python train.py --patch_size=[2, 2] --label_smoothing=0.2 --loss="cross_entropy" --steps=14900
Rows from block 7 of a small image classifier, named by matrix and row number. Rows with one number within an expert belong to one neuron, the router's apart. Each number is 500 + 40 x the weight over its row's rms, rounded and kept within 0 to 999. All counts start at 0. Numbers have three digits each.
Before each expert's rows are labels from the 100 images, of 14848, where the router gives the expert most weight on average: "strongest on" is what is common among them; "place" is the part of the image that holds the peak. Only what is clearly more common there than usual is listed. The data: dead-leaves pictures: piles of overlapping shapes.
# router: router (model.blocks.7.mlp.router.weight, 16x256), inputs 86-128
# up: expert up (model.blocks.7.mlp.up, 16x64x256), inputs 86-128
# down: expert down (model.blocks.7.mlp.down, 16x256x64, transposed), outputs 86-128

# expert 10
strongest on: semicircle
place: top right; middle left
router.10:524583429453591488502550477499536520472480413485484493540515513531507413502536461497488498464480502466483564522486542490506461437
up.0:521526448492508647506544413373505534494542502590470506458473509506484465438557498471492501504485531572520462459489460581489478454
down.0:504501595517492568559551437508456501409537492527570520488497540524538557422502551533507480568486501519455467467501451475507424469
up.1:479511502511561569486464470439531523551462524532520513503545533554523517495480478497519508442481534525490484520462509443527503526
down.1:539462526487549523474461466544452500514518503479538529504453524480479489498499549557495521466459472551471447481518469481520522495
up.2:528585519492526445468511535587551495476467463414492474471497503473534472486437450562586486419463484499632470498468513496508463517
down.2:577507563457478505533455490445481496544494502542518523488498470417519488471535553554484496464448495505543508521439512440453533494
up.3:535541539470548400497471479589525518541438500458517498510565511510487460545455468476532519459553491433528526523527546428524504459
down.3:487565479467462469565487568502497488547419411492470520489528458444563444483531520491466532495512535474558558521465537469427477462
up.4:499508414505507641512531424393520531494527489595477508460469547511453485484570496488490514519472529595545494412446445578465484464
down.4:499485574518546521546517458510460492386550502529583433478481507550515530469526568475500494566483497488451431482463437500502437447
up.5:522515471495574365506504508598489508555459486448470483527560492508486437514476475535523471494559446437466509555492564425515561461
down.5:487518454448476464549513529479467513533449424506448499497529466502539457508524531510492518510483489499531493537453529489451488459
up.6:546512501474560392515470496599491542536445502438534495562568531520496446509435457459499518478544443433466525537491561428533535474
down.6:483537442434480474523526504501476511501447473515467494503499434483548483488536526470504550499479507443540526555457546480438486455
up.7:526538518519576496475412574560472523512525509489458556554532444513526507523536435487486527429516480495495525526445523502471528521
down.7:489448481483474492523463521566489531537477471458495556561495524505418456513467443543479493451522447512492484457556473501545546560
up.8:540479526478497480471462468564497474526466579484504470500499505473565537462482494523477528445486513540483541495499523494526527528
down.8:529481513510494538467408478474572454580468577502507516546466560448484536493443447508484485458502502517544568518462537507509542546
up.9:540497417489518629504530391370512511491516487592470479444452512529488462477593466492509535522467546589538488474507457576519455474
down.9:469534579523546541522522477491409495477528511468561528460506436509532538454507590514545491576501531507457477467523471510536448466
up.10:551477545496507502425505510502504526518509555511454491477474494495551564481472530429426562488452551561496528508524493509446510585
down.10:477511516570519489505463519455516427513507521457543437516542571546491579533483445431543497517493510529523577482482536507502485535
up.11:497501396499491626534541408377513497487564477603469508475466490492487487477585487510512542506439537555538477482496487625506486492
down.11:499489572500539533533544467535463544454542522502577488446525548541500551463475541511515503576503504500436434479512450538514438485
up.12:497481498525493608574542429446505476534484516572550478476552509503506497458431501414483517462473487566438488501447506446531527520
down.12:583510515478498513496486466533519467523442532518512538509446514422532513432477557554536496481456508505478514504474537449434539463
up.13:489524384483490634516548399376524516463549468561493506485495474544512488465562505441504549537487527549530439445487454589485461475
down.13:492522568482515571535560456527425510470518529509553506491490490579541493460498558538518472571520497503445429459516442496484439481
up.14:462495476551534570476430446428536513512502500497513544498542500521501503520503544433480512455523527542463507502505467440561488513
down.14:563516512456491525519486453566456479532450535467491572544413492482525427470512539571484515501502456514489455523488483441476535485
up.15:523533515516575411538508509595491518548444480412522491504540514524487449499457453537538472473553419439476529568514564417506540474
down.15:473529518474456440506501523482470479522440447496461540487490422473527456518524529476485520483472514474513483547463532470455503486
up.16:468498428554536575529505473404499501523491503571495528482518529523477464509496536467480535485443529534495527488442494512495485479
down.16:547469549507553535539539481543467500477511532518525526477479506494514530481544579555529507526448502529453425454547417430512447486
up.17:468483424526541551520475478437502504554466510526532493493515535551514496501483516458494517458512516523522518508464481462530544518
down.17:590450538479537540471511444523472535512516573523502518514428476505452511453506556589476503483423494542463431465558413472525528524
up.18:572387465543498510527517549509520507497501552494453479446498496516516549450465537472457516476520404468506503521476524488519498578
down.18:526545574532504492545498531495532494461509531536575444483559563457522561550475477478539487497484537520503523457480468504478477522
up.19:502508403476478622513550428411538506466536482569487461477432489497465458463570465499493555519427551591553535428472482617491477467
down.19:500510527516521527553566443520450506451561511517577449485547541548500567446449531511517508565560535482442471493528427530523435493
up.20:438358451518480506507499461427481488514535514543496509480535508524526512504570577568497488555477558467470506525477497515465557484
down.20:470465457519547435417499448537430533471550543467475519547452463554460485496484485454461499489535490517433410483534466566537554510
up.21:548514524493563397521492504566502525535427451395521459524540510503477444504463459518527467476557447431483533557501558408526554477
down.21:522544498486490476515489528469459495552455478488452558480468398504508473509535533476507485501483516500544522562430502450466528484
up.22:457505466505529653544540444452528503465531499609494483466427487494494480497531475507540502532450484555523451405514440636500467476
down.22:498514538487513510546567453482467519453567477488555464444546536532501575449454533493548496564509536541439497439541461545518472449
up.23:440521503484496583487532481466563467485527485573459471441393510473493483487496464524565473511406502550538465430515416597503425499
down.23:487537555459527479560536469436461488456558476500533436439544514461524549461457533499539484565502521519468516452513488544473451486
up.24:533521501510562394527492519640520551536430462453494467538552515516474467506453486527487487476555468439482571559487572428545519460
down.24:477515496427487432541512538498508496494423460499476528500504449518537465485533505462476524497473471479560523531483526447466518503
up.25:459493393487535508429530502460526523521430470525482508443534511514399445494611520485534411453500490552480531495511514517502523476
down.25:507497591465552516517485549487516554483556552525509450497468420458500513558568512511464492548393560480497448514529473448492422516
up.26:546517516484588406523491526606498514526450491428489475514534528500500431544462469533527449452551423458474554549493569407514538483
down.26:474524457468451426536522524507494491542464465511468512493455407473521468501549522511465515483480479467504520537471549483456510474
up.27:542484499501492530537567458397506454494517509466501488437425495507536444435504472466594441470458495548558462447502412578478482485
down.27:543504601439494458518562472402494476459522510513520488460505502467531520446515583506537473505525525497451546507495525498462474506
up.28:421414434526492479490495482434502448501522518532490502485499520482501491487510543618489521573524496501479554504483477509481554496
down.28:457437489484528452437473485549473529503552552486470522525395499543444490505456464503442502477529489504437433502528448544552516525
up.29:490504480480534582457533487467588490502548484633464426438428521457493464478518467487557548493451522605522497438504479581513444513
down.29:487471503476487517618527498480486512463533440513548391466592586511505516451408505438562527529532552491473546463538523540504469517
up.30:545539550469561418493479481580498536545426486441494489520548516503505431556455442491518471472549476452460510527519546416528522453
down.30:524573455484451466545527541505461507525432428457453517492530439496525446551555553487500492491509510508523511533475543449438513446
up.31:521506442491515635507540379371505518466553488589461493468491502523517473446563502458498508506465533577519466448464484585481476461
down.31:489536590514501544547546460520457529435559517527584488471529502550545520509507560529534477572472481537448443440496426515475415476

# expert 4
strongest on: star
place: centre; middle left
router.4:520476494501569488451483491451521522502550450528538495499456474507538463514486529518550560419460560560471500435526514517450534523
up.0:536439483479425476490519440563511573466524535438503436529582511544558572485388430433509498490502557363548458545507452491492465480
down.0:532452545542516453484482478487532549506440555512460552501405497482456525519518498519466488500479451435431439474528463439573485488
up.1:523456468477414461491516427516531557463497550483443448533526500541506548506409437482507489523483529354538481534490474451477480469
down.1:530437516526498473470489469483486558540456533481423546551476446477457522541566499535448475504457459488495467485569484450558491485
up.2:540556442461530551450511506495485460436521445528505549438430525412432518497545501503508447475489454588470520503490540509504520543
down.2:488502400485567472510442535518468564459540411411471454474518498548503501541475447491488521532519534556460516519535544605515534533
up.3:543459476437561505517479532414491522505533439497502545437482489507536473557571578489493496491502539520454472453461493472491510537
down.3:438537465478444493489590532515376397523539441452449542490484485589549491531500504517557463511537498564488554527425497525489459522
up.4:489463546480431478516488417562505545480493539447495401515553521551514545506377472404491489479513524457554520524539460496495510433
down.4:512440575545536500483526440433608490494442536526469512492456444458453535517573539496462521456443469468476500515542423422509494498
up.5:474404506439481495491563416533501575464557478423475461445469569554537565512419490480487507538526500401531517576500441468493450491
down.5:526508528529475485487511480507512487536474451472455531556492500475471486536496498550440483482489467470533510448527530481493555504
up.6:492579465474514575465537467538485468453503481567501523417466494461470494477537493525505493488491467564475568472509593522493555474
down.6:512537437483474537463471502475473530455526440460492451453497511488556531540477498482494527508492541569484491522553536559458506485
up.7:521533476455502483448454485592471447506512485553489471470458460410492505481468480519512474459464492534484523503517556538528578459
down.7:506474442498556493500473489493500492506507452503526488473438518511496561523443494493457587499469506538477500516520514520507494519
up.8:502441519462432466499494441590492569487539543406489440532543573519528580546382452452451480476491517400536476543517412512497505472
down.8:529466550523546469463512440433540536499452541500475551498461436500442543501577544512449486512465465460464459512514461441529491499
up.9:538450435431420464549516438573463503520468541401525437531534505549533567493394431473482526485485565428529489539514478512542543496
down.9:517466511557556478425497490495526510507432565504539538518440516453435511493533514481435515530461513400517466572534461455481491522
up.10:527506538476476461499553492489500492471428528458562500477590469514543511448423490506496468510494546470517477589524497430577561448
down.10:545481561487484470502535494466523347453484603549503496489524556458470534507488549482529490513499519441558463464484480444532445463
up.11:462491497503541455469479519397523557505474493505528508496458547548482456542559547527497525472503498508474503439494476461490468533
down.11:457545510478467517526507509512413422535541512463479514511543489581512460507472504526542489492523470554518536478435517502531478532
up.12:572456465490414455524497416570503511477485537473499429569526484511518558511374476500504491496498527354550462527524491505511547462
down.12:525421505544554469434499440538558534503435528546497549486422512446445497481527535514461482509428490434512478560520452445480529495
up.13:576489488480595516418481490466493510470526512510502552496444472522510495561582486474508542451501499550439456445493528439469492542
down.13:471532431558477516514478489515399487478522437478486513476531511576510514583444446478593479488468467578392547512441502591499465558
up.14:521554482491507535496496487536487460471480542560486535436480484478503494469478480508516535471469485590440565471543576522553584484
down.14:507535452524516544457462483499478486489506446495552471443466520515543563547503548472520534492518529493450503486528523514459535503
up.15:493442454504448462514525457540520509509545469495481473472519551517496623512494460540461522526533469434577478568497457458438429479
down.15:521441477522481442451457512543548539487468495458485477522443470497445449459535495514398475465493461481501501501539559536514575509
up.16:512492499519599485440537498446508467504541503489490577435467502431464430558503527585509501480569476514525511495439479485466474533
down.16:508570459519443525554488514524418553577534448456449493509547483582546464561465506526482469528521522608509492499520477565536471557
up.17:549500487456553487465469529454540545493507493515509552427473495491488467560539545520488543488449558607457462470509504455480498544
down.17:456514442525443480531524484530411456518541482427471520503552479600509472541450512495530522466548426526469544480474470556578482536
up.18:522489533519484451499497484549521475473473517478522462473601506522501490493394395551509523491535527427554442647549478427524488460
down.18:544490488532502486434501440497539491490498505444456528565472554507468518496489538472491481488452448471492483426601506533508452550
up.19:532520493435539543424524493488475539464493473503525549414441468477476474523509526512520440481495481604477567504467530497534594512
down.19:508537442519539506557464507479455508495555444430455487480519488519488550567493456479541491517534542553442491469521510575526495513
up.20:541458455509446498524460441565509480489450546532489471472509513579488531443417445457505519525519519487491481500558500501518557496
down.20:526472504519541498472461498488521462515479505496520506509429561495442509492472492467477588492467490453505453553561448495477551514
up.21:534537475454513541465463506548511454466535448537547541455462470459484530481538453529495485475469448564494512502488578547495563493
down.21:507535417477508485472485536534466486457556450467497478448519513545535534533436484487524528533510564592466505527478502574487535506
up.22:482509491533487569516548428542540458519527467519499485467519474577430507482469493530436504539469489520422581505461524463488463518
down.22:520526522564559554445514485448438494531441483481494506500456521536547519520550529509421495545441550490512476557419561465435489501
up.23:477484447469460468494572476540561529480517493499489468477517495548487501468522404463552523508499492386522488607517492447487388478
down.23:486447503512491491448478514504491496527470519431459515529473466491480475560527462514440464492482466490523466488584470452537507548
up.24:536530453502518539474451495574498481504527496546557507448506492434496523431517489494512512453510436582460545488525576500545568501
down.24:530497447527533525463481493484460489498482441506516482468446564521570516532446494454471591540505562535421520568494485539473467509
up.25:538579472478524585428480485554519460420519457552552551453454457420448494503548492522542485467483443570457527498490558514517528489
down.25:502501413498493503463465474476424525474572444432482478442510506573525536550484494442532544535521552545471513506512504589497511513
up.26:501577447457508568445494477558501464463500468558503517447439464421491473484535497542485469478479480591465559485490600527526537492
down.26:497536442507503524483511504501469541473521427485522470458496529506552512547474480469508512529481545537457496498505519562492496515
up.27:561432547491400474507508461583457554504503515465519460554526526505539574540426478456466530499505519398555469570520457500462470507
down.27:529423528485513418449527484482517559460458565492465566475433475473442497492541497515446458521463437474478479541546446483528511464
up.28:550527473503579535454514502521454462403543483506533532449475486470502484496481491538522488465519452563511476511544502485500552518
down.28:502522380469448471521460531473450527476575408446456459479510495503492520560404489474530574492527498588448501473509526571513513554
up.29:535490492509416475509479439588486543489521487507514445536510510515516566518422438442496528486526552385540448527481508465486477471
down.29:526407527479546434429492442499556525479409565552462553498461494449439530453527547497440529525483442457492506541505469459492500454
up.30:561437490472443460528492414544519534448490536467538423545559484563523513471413440407541489488502539416537529530556466481495494444
down.30:485438581542546469439475477491556482485473583546465548486448493451442562505547492503473487500462439417488435484553394422540464490
up.31:455493538492514505491544500462485485486494474533475529444446505443518459540523555556499505522478541439480498470452480493453441531
down.31:487490497484459504544473561554460502540484429444488528538570463580518469498458522507515478438520529563524519463458509498523512532

# expert 9
strongest on: drop; large pieces
place: bottom centre; bottom right
router.9:526525498531490521580508509440466507510465496507485527501461491525513565530475508549479534553460583481508555423469531520529550484
up.0:519438491509517529550558426511513454472482501506487489507452542549481479510438483545549532484518524467512533477483514505556512474
down.0:448458458495545490520489501542429556490503489453440494598495422525477444515527503581497438465489486571498476449551508511587506504
up.1:546484517504448473521502489490433510473452601500471491462529503479520566506391498485433539506512562535534513553505437451507513478
down.1:507493536540540467509498460508521496414571548509493512482444497525450571497559535463522482540490548459456409493514419486560450472
up.2:533429557506462484538532465497476516484474527452483456436434512528468562461442465499467500524512539478523498497492494461566484481
down.2:555455533529547463503475503487463504468570561454515498550489443496462573532494490510534426485489531508477411472555417493602480498
up.3:517498502494474501492509483411514527488476582468496451465501492455546571475428414495443449556473537522464502472508420455545533493
down.3:547537549463485458476507468485551476490533578550526488485451550501500582468485498485526478547516506475451417476457434452510452499
up.4:515453501508529530523573451503505469507484488513478505478459493568502487522414496523548506510519502493499532451444510502557480509
down.4:475454475513538496528459500511453582482533491424456476588507454504506438517524495579461451478485508556511431439556485535572516504
up.5:511555479474420484518527527490512494476468434489493496527534574477415507515568472532493517529454542459478542502565561477470481489
down.5:445485427553495520489492548507502579532469422499443537455472494545533480488469445448475516566554500519541542536521567525452551488
up.6:506423508502499510520547450513506449467481493479448488473442502558505494496439489514515510516515515469521540457469513498550500509
down.6:486461517524540495534452484524418591491524525455488497592521434514445465528532463589481413486469531550459436442577477518572502474
up.7:498450428467528623539448526450539592518546451540417507475509521524493428493532446448450486477457505519489477492555459562430533519
down.7:560462457452455545508475527615508520482510477543581514495465584483522417416466532518517580431535497520520455479537450531510548556
up.8:551446530464492466489477497432477497487482557452485467472473504494520539485453441498442479516503528525476498502518434450556527503
down.8:535478603506504448542511476499502450466521571546539515512491522508497539504537547468534474491465521472421347501498427472516425488
up.9:547506429480445491496457518509515447527524410578516526481510509477417468506582559512465486516478481510507493491557547509476529495
down.9:501467465523492544498506516503580505533447469489480509443495535473563502475421491416502524518520514440564507520444568497443525504
up.10:540430551533470548561575469539464504488436558452507464449523531531474564496424517520458526503502533490534523516547493439549505458
down.10:500478484551543462481512444524437538472523525452440488534488481524443513545507482513507473532469526515440438468531480505543474507
up.11:512445500522510582528544444528513456464500509535492489466452479545467507490465483497533505478499497483497501478454502493541476492
down.11:475433484486544462531451526531434573501526501450510488592552456484463440523491475592483483486494513568478419447551467516587530495
up.12:538426534508526522506498482455481514500521522519486450452467470501486501453469493492476518520501516507508491499469495480534484506
down.12:533500583466527483530497485515455500468518542543568483497507523491468507509474518521489483484496525518445396476525421475609462506
up.13:539382561487481539562562440473501526478488522439469466409474517573469519496455429512486481522532521479528489469468450499551485492
down.13:531449469509542499510442501514439579509544509488507483598523432490459488512526486579473465509476542554501407424605463549615475513
up.14:502452477509529546477499522444517513463519500508475451460456496484473486491466447520446506519461528543477496483513461467516494494
down.14:498506542504496496540515451533467499500508587517548477520489557461478521448561500519548518519496541510466389477498424459528488476
up.15:526511422501451507511479544480515461509488429549516533517484535482441505527597514476473503531471503528464550496578563521480515514
down.15:487460432543508533509496557533544493525464417477456454441505566525534462497461458451525553548503505478556550498448563519451550501
up.16:518537420432404487536424562450543492504471415506490519600474570487471498539567444462470475519464511510465495478570538500479491483
down.16:481463432543538590474480566535525545549450419477482518476491514491547458470465451478491566551518515476537546496478555499457527505
up.17:544488504495453484545504491462436533515460604437516467446554481475545567520424475500436472563477525528548501535492420414549534511
down.17:526468560489499468468540475447523450478548607559511477465475477481470535529559481473549410558445565441457453504436456428537465470
up.18:588436594494495467514603461543416511492417591413500468461513545488500565513429506503474502528536537477526551536558448378552527495
down.18:488506478549542456477551474437467451488545520482481531504460443605476591503512469497508428543461511537454396522507454520507467475
up.19:556451539516452466551513498489459498484455589452485469481512501539532603487412479511484506529501559494531504477460435445553507489
down.19:469493558473512446494485457479518496445587578546490515504497485504432571512577529521490450538465566497444412443514415490578485492
up.20:506460492488477598498504446456518512503515495566488491432476465550492491481440400506487492497481491520487440462486460531507507489
down.20:536399494450505474544466495544500514469575519515593484530522518438464460499480553549489570513499538465469378482489439509556505490
up.21:557456542496482573528523463462441551502504558493478460468454503519519523467430446476445474535505512555499461478500442514539505474
down.21:538469521459517467530487473541497495460617560499555521472478523492478568479487543499509467519525542498458435453537417504576479482
up.22:533481547496461528532472485425434567500478602468479498494478517461524568488432472511443482528472521532495478486536416500515530506
down.22:508479581476510477488537471490491465452568536541523530460447535498471591500507526446531545539463515444455412501523437469545464457
up.23:529421482482487596526506478412530558488549494526481442456469481541492493458477385514444483479465497514491481479489472534493478459
down.23:519460509432525483541462497556509558432563511523592520544484550418472474481505508527499539473532498485480381474557448497581537539
up.24:530432444500529590513479498460568533529571460532435481456452458525496483492497426436513487521450478505518427466483468554456500544
down.24:533410484456501496599426492573522524494488527499571545525504549467478410465447528576491547438561495505504444465534468505506576510
up.25:521477540478438452546452491440437525517447602438502474477525525463533552500426481501428482571478559525510507515512421430555507518
down.25:510492568530534501448520451447510416498542581520507503466478487499481578515577521480502439558480525461458422466494416459528442474
up.26:553477511493478494450473508447465518512437552488478461491526490477491557490412455478437496535466532545518503518522422419534552542
down.26:532533581514501439489526433516510428446554606561534482486481517492493556450552503495522457542444526413461382521477468467513455471
up.27:523527517491401460519482475464446477504393576458515481467517497441520557496417525470454497564456571515491504550499402425561508514
down.27:500548551517476463418518468500530408472533569503520482452463551516488594493586537426533481572430516472471427526432476484512435494
up.28:517474566501442503554523450485460487498431584421514461469492507507514555518430470488439496532489551476501491512513457429578518468
down.28:485474526525522470481503471499516479467562535489494495488502450508430582510534512494522433569458547505450391499511462499591467507
up.29:519448431475474601541482474474541581529536465559427518496488471557467505496521444468486479531447509552534439509520448537446518526
down.29:536391445493505503532436525568494537509494473533532499539488557481480439484486543525455575475509457501524435476564451474521587513
up.30:567507557498419464531533461515416504528392597441499524463471524474526590495435545499454526548468535471493544563516488403576536476
down.30:489500547508517454464536492444518428500493575504459481486453472515469570521531504448576422569448539480466456481434481490527450533
up.31:564434568510460495521520462478402517501452594466517484464490491494508568502380482515459517529507537509523503519539444416542506497
down.31:499490518509519482504505483494482458514566555479526502504480498529485560520496531499532485555455566496438407463547457504571451466

# expert 0
strongest on: rhombus; grey
place: bottom centre
router.0:475554514488486528549527519498460463482468440490493563525481506471506474541471562528540516461457533482490547467410528542514514518
up.0:536488469461519499470481475512550501488544452517503477538533501550431493543498430499509476488548490494473503525502523496441541486
down.0:524431490589497518432486492509508506523530481456444470497392541509474509535469508457458537499428514517516515591435551515455527507
up.1:477437475515535597518511498492581541477455505532520479458441448564471530496563477491488492511554363502528532540457486487486503514
down.1:539413519502545513514464478500508550520470548511507499523435493468483474533548501562357527486468540485494480534485465465470483487
up.2:564508461507534479502531453550460607564501586468487502422491575476559553458504486520548483429556416466516471520536514491473492467
down.2:543564528435462491469532433493476503548456539509528496485496504494518576452544574506567472470468486536539566498454518505502545443
up.3:515429493556489492585499521489523548471539505502496487556492529570399508488495520471485505496533442488509455496478451489457486559
down.3:502483477560517577509522499525489503534511488456531461549468486539497474551492488577437530548504514481535462471450493498531474482
up.4:552391455510519566533505487453550512504475433509426524513434486551450500471499470507475464518503479491482561475566533556478531468
down.4:486428484488579446510518518493542542489492460552475440466480491422501483486476550500444507477493553435475485500548520422490472542
up.5:518453486422509476530526457488492498459459537493527504422578510496504456532505468496499436465470482499488445540547505533496530462
down.5:521496539540532509400580476473523569441486530494456450494479497438448535521539521448471489522441490542491477493534536492467466510
up.6:521459557532494525513486528495455548551515546438479460436541517478540466468493519456477492469507494511485515598522512498461526518
down.6:484500564468519481548525473553550477527490524511536519524505594504504454457481508540460566459488513434525529551470480392485543482
up.7:538490507438449490495500426464563561509446530498519491459490462558503456420469486478502502537494532542507574583538506452558456519
down.7:534515510470533498532499455530444501484475493542480544483387447460472483504508550524506493520480586444544571601450535467501475427
up.8:449477498571458567510534543445517533502432481474537503480497494547510512457521552486517464561544491425465470503397450497487499592
down.8:530452444438510446534480538529504526519484461508552530529509526470549461474421468484532590486531530527575554551511472456517521539
up.9:491485512448555447468508484533435390434461469463493542446470523464510442540514441438490340420529471482453450480541407551500528489
down.9:504499463516526556485502470511505544516520444526464502427547447509521523560478522461507468538471508498482531469519547598447501524
up.10:507485502454503471471533471462530447467496544487442449469449513471498458498491501495451483551439567537524523541524466438518486535
down.10:535455615527560475412534468427529506501564498561513445485461546431461550515547543447453475526503477412506412552537477456493523471
up.11:506478574491502404514555517489470544470460536358417534481528532446495522490432549506478419545512535527517453544532449475559516499
down.11:535462554564542523426474488449482496547582494570494518544467413474489568510518510525502428571443556429462453503506489470548459510
up.12:469508572463490430509536524488474504476441531409442507496522487430499509529409529517474452570480571496486451522511463472566496490
down.12:544470562552545524502464518483510522499534539548546529476488478440472551544542465463455472561462545454491417498532420456559468493
up.13:491532583456497457458546483508509444480450555460411509509495523435514508507417515499502456559460561485472479495465441466559499481
down.13:542471566493566465492487490466506539471536564567515538563497488422466495463516515532461446516497519446443445471533405441536476514
up.14:506481529474451455435499473505466489431465575493527514505533472565498485499579479441451507497491481528469519453489449506471483503
down.14:481534504579532526514571502485449486461487413432472468414533446559482478559476521436486461543449553489503538479510600546493458452
up.15:560475482448538438568450481481473498471480477499480497525493434514499486495521483446460455521504450493506396421485491463586583544
down.15:441548493517517474506489477456477496521522553472480451466541496554479471478486524551489509477513538536499497444435517543446540474
up.16:568457522535500465541528447544461523502447505466422506432490410526538474472477508483396427467477495502490525562494448512517551490
down.16:496533493498524499472514441551485529460478503489471531401521484524439488440554549451467501544472527504531497499526469473517423456
up.17:620466544493541494551558494478440568537535566451506490454553506536571517471476499536479471509476500492522446526541435490547509476
down.17:483611442505498563524566463548516547460482438478523433419474530480498561569525492457532550510484518510491534495431527516436493454
up.18:557489441436483485561540495518502543515446495500503497552513494514521461499490391551485507498483516540466526611522499498527548508
down.18:535525514449522469465483471483486393553513559573474556478404537513523481501488550486480523484433512509416434574434431481502478561
up.19:537481521466531483501563439464463469432490504505480515446536463481442468505483421496494483485504529453444513490514527488522567402
down.19:493507416510436483423528524473521568507450436490427506461473497509463440488547536471514515482474456537520523455557547540483512483
up.20:510449531601509551520491513537511528483475523447469458433484475580452471446482501499447522485543443452492515533480484468483470571
down.20:533411509533472487459506497566498485532548452503506485512443554499457434437532496547435560499547559498600514582489431470481520479
up.21:513505561439452445520520492478524509451452530425398486480502483415511496541436552530456450545463580505507477526478452462529466504
down.21:562508575518550485455511526448561537502539594567498512476432499467483533462571508512444494569463506429458424542534398451530493510
up.22:532514496507439442573496497508465556480494550463542513448498515479525501399517485528477523512504527520518471569500518488449456464
down.22:462538484529475483484558495512507493529448437514441510458511506484512467468521571449499550524436546449568575573483551459451516467
up.23:518441498532603468502498470510529467460507464528481499473466466489475533486503489555528507481607410534493555490572494489490497454
down.23:510514431531525497505515498496517597472506440480469433552453438470468513553467496483482527535428559533514493487536525546468518495
up.24:493490570443530451502570501488484500461444545405456518463504509446507529556436512519501413530502548526504476533552465466578527465
down.24:554471580535568488478497476494487533527545513548529487538408461486514539527557450470498429528477574426452462453547471456544450529
up.25:494525570404505435479557503478521441465440520463453533508436471576487430502442469503538495567470569433500541566477461450530511453
down.25:523432564510497476498458483455504542525590562545468527543488467478488507522503492516428394512506570487453552516485475460540503537
up.26:517519561470488438503518516490499487447448517453382491458537486412552495516430525522468447540478583532529465535506433462580467508
down.26:541437541495543512440478528478515539515529518577539495483424492450481549513548511524436477535485515403479425515553423444573462522
up.27:494480539461430512517499509466614481476493527506443547481474532524482478484483553446520450506445508480543495462436492480557510499
down.27:537507559442477459580456452510532486476420485507532486495544559423498426481509530455556554486503531445539495482510569515471511479
up.28:552442457491578509465473415472554523457531494507502492459493506528454550527492514492495446489579488560543538486550471529466535474
down.28:509484465585500564490544457467484534441453468449413412484410489497477491530504516469466461502449563457502520498496523513472499484
up.29:538480495539554518520476478506552495497522488484472510454414498539483510427496480508468492455549411497482519483558516490464497485
down.29:540445468518475507457446475541498561528511459553491413443422521464543516451494483424465468539420497504543494479572534532515566487
up.30:525441509454461459509495473487499467482458519421425471472454493476493474481437443487446445465482533479537461551593433452474474506
down.30:527507587500507425448474573569495520483532485505485460516453477527474552522537449384534511526471567477506473542481557447568451432
up.31:509498513550475513569510525545477554539536521448454518420549500494581500464472554519531495470553366493521513517549485514502471524
down.31:558480500509499475496521440547531476582440482528486546496501537487547510489529527541427514543498486565551484519422541458480509449